{"tokenizer": "word", "encoder_depths": [2, 3, 4, 2], "encoder_widths": [96, 112, 144, 176], "decoder_width": 128, "decoder_layers": 10, "decoder_activation": "quick_gelu", "decoder_fused_qkv": true, "decoder_positions": "learned", "lr_schedule": "linear"}
Rows from block 3 of the audio encoder, named by matrix and row number. Rows with one number belong to one channel. Each number is 200 + 40 x the weight over the matrix's rms, rounded and kept within 0 to 999. All counts start at 0.
# convs0: first width-5 conv (encoder.blocks.3.convs.0.weight, 112x112x5), inputs 76-94, a 5 kernel for each
# convs1: second width-5 conv (encoder.blocks.3.convs.1.weight, 112x112x5, transposed), outputs 76-94, a 5 kernel for each
convs0.9,217,139,187,246,181,146,187,231,167,216,185,211,161,142,223,66,217,215,182,214,175,173,210,213,212,237,264,179,187,156,143,185,208,237,132,231,193,236,254,189,131,177,159,213,176,126,156,215,254,142,185,246,140,227,186,119,115,197,256,153,164,209,205,224,218,181,170,142,174,169,178,211,238,253,182,222,281,164,235,174,187,197,239,218,258,168,149,172,258,240,160,174,176,234,201
convs0.10,189,200,121,141,180,195,206,210,190,162,183,143,219,184,196,169,184,226,246,127,197,223,173,238,231,231,201,191,220,157,225,183,211,214,189,215,216,220,175,161,146,215,145,208,186,125,176,191,214,194,208,181,178,134,204,177,215,164,238,246,141,188,204,156,140,205,203,206,165,224,209,184,152,180,212,206,214,180,187,201,207,223,262,210,176,141,182,236,188,199,270,138,123,194,159
convs0.11,255,186,200,236,251,202,226,192,180,187,285,241,173,209,177,233,246,218,140,203,157,218,195,245,288,178,171,122,194,246,246,202,184,150,140,137,213,113,202,261,172,177,181,180,163,242,257,140,225,213,269,203,235,215,169,209,186,168,190,185,197,182,185,232,248,177,203,281,271,192,222,172,171,182,145,143,186,245,170,157,206,221,223,217,236,159,197,219,187,190,174,220,171,223,242
convs0.12,196,64,234,152,143,229,185,162,210,182,161,240,204,213,222,186,255,261,198,187,248,223,171,193,172,185,164,243,174,135,249,175,239,226,196,215,171,211,151,244,177,196,225,182,176,191,240,116,181,152,222,150,152,253,239,99,191,203,194,198,220,234,229,217,226,200,220,167,192,225,188,266,226,213,200,289,242,178,230,173,257,250,198,182,153,257,210,205,199,124,157,201,237,245,269
convs0.13,210,205,155,193,183,183,320,185,180,227,207,224,232,290,253,244,259,210,194,186,156,147,180,207,211,247,189,178,261,231,141,181,171,191,265,156,244,280,186,222,179,258,212,198,198,112,213,190,185,139,209,168,138,164,209,198,143,162,142,196,241,219,235,215,217,144,173,158,168,123,222,271,197,303,196,221,204,201,207,186,257,211,179,199,218,105,148,209,243,255,238,168,206,190,181
convs0.14,206,122,196,190,167,213,134,195,216,233,153,169,172,181,238,137,195,197,259,226,271,184,213,207,216,218,289,214,194,166,217,228,178,134,175,267,237,159,199,189,162,214,183,207,138,243,164,248,138,216,218,248,217,203,229,223,210,151,227,155,249,239,208,184,209,171,155,227,152,213,146,217,186,207,206,203,211,160,82,120,204,187,185,239,156,199,194,216,235,220,209,181,217,267,190
convs0.15,187,196,217,170,176,137,221,232,189,232,212,267,123,208,269,150,238,210,224,147,239,209,237,168,156,267,218,150,168,220,131,186,187,195,227,287,237,200,222,283,212,259,196,243,164,207,168,218,177,200,211,216,259,89,168,131,116,154,227,216,164,229,230,270,207,246,229,202,282,212,194,230,194,180,124,214,209,253,224,238,253,212,189,152,149,222,211,153,198,205,201,203,227,201,235
convs1.9,145,164,149,216,265,119,239,227,271,253,170,187,164,249,236,190,237,184,206,162,219,198,259,229,202,214,173,246,250,260,218,221,193,133,198,184,196,204,182,213,175,237,242,123,232,245,216,220,173,205,127,254,204,236,164,198,293,204,217,146,208,200,159,164,177,177,252,204,176,185,202,249,212,167,248,287,233,201,220,234,207,212,201,140,208,198,196,208,171,153,132,179,251,205,245
convs1.10,157,121,159,276,278,149,161,207,176,192,236,207,251,225,280,108,193,205,257,224,160,204,164,181,217,231,220,211,215,181,240,174,185,235,248,282,256,230,151,157,170,180,184,200,172,219,217,221,209,255,222,203,205,219,205,243,231,192,226,253,195,220,226,169,195,145,151,100,203,218,190,227,242,301,192,225,208,205,238,146,223,226,213,250,227,182,147,239,222,121,168,211,196,178,157
convs1.11,232,250,173,181,184,212,191,236,252,179,133,184,213,220,202,147,110,232,188,182,216,232,171,182,180,247,241,187,161,165,182,209,229,260,220,226,145,190,174,284,219,180,137,197,144,211,231,242,168,162,206,173,182,228,214,174,183,152,240,245,250,209,205,160,185,99,197,139,192,183,178,195,273,257,199,147,199,274,212,117,179,224,263,200,193,216,194,237,192,222,332,283,204,252,152
convs1.12,174,134,176,203,298,201,158,185,216,170,218,147,158,201,198,185,214,209,237,191,80,106,205,230,210,180,161,243,225,166,223,200,180,131,268,205,139,160,171,205,146,234,242,164,187,221,288,163,144,234,252,260,300,237,206,179,175,207,229,213,236,229,224,179,165,175,208,248,189,156,163,234,252,211,170,269,273,286,209,187,191,230,256,198,235,202,245,116,223,168,230,213,227,208,143
convs1.13,228,187,210,170,176,212,222,219,188,196,100,198,279,224,220,142,173,165,211,214,234,186,163,209,227,147,159,187,187,176,205,209,236,251,179,161,238,297,195,191,258,234,191,174,139,250,248,147,203,206,221,249,182,228,179,283,242,200,178,187,129,161,190,219,263,224,167,258,210,197,155,147,214,228,225,140,234,209,276,211,167,262,208,217,186,258,174,106,179,220,169,195,286,195,158
convs1.14,273,224,184,148,222,215,137,228,212,247,96,267,157,168,219,247,270,224,253,182,185,171,217,200,176,120,143,236,189,227,212,205,197,186,269,145,103,182,224,200,215,248,217,183,238,188,220,207,163,161,178,143,154,171,202,157,183,152,181,201,166,177,207,162,166,171,224,243,253,233,149,179,170,214,232,107,150,172,167,238,195,189,149,170,231,181,118,200,230,192,156,114,177,205,196
convs1.15,96,186,203,238,215,151,202,194,152,223,163,197,237,239,226,214,242,196,211,204,163,218,144,195,226,141,145,182,198,202,263,232,262,208,231,132,159,192,166,193,245,183,134,238,175,239,156,126,181,127,97,146,175,208,152,202,197,197,257,223,243,265,232,163,216,98,191,195,250,214,219,255,232,121,122,193,224,202,184,203,181,193,149,189,282,223,216,211,156,173,175,177,148,129,207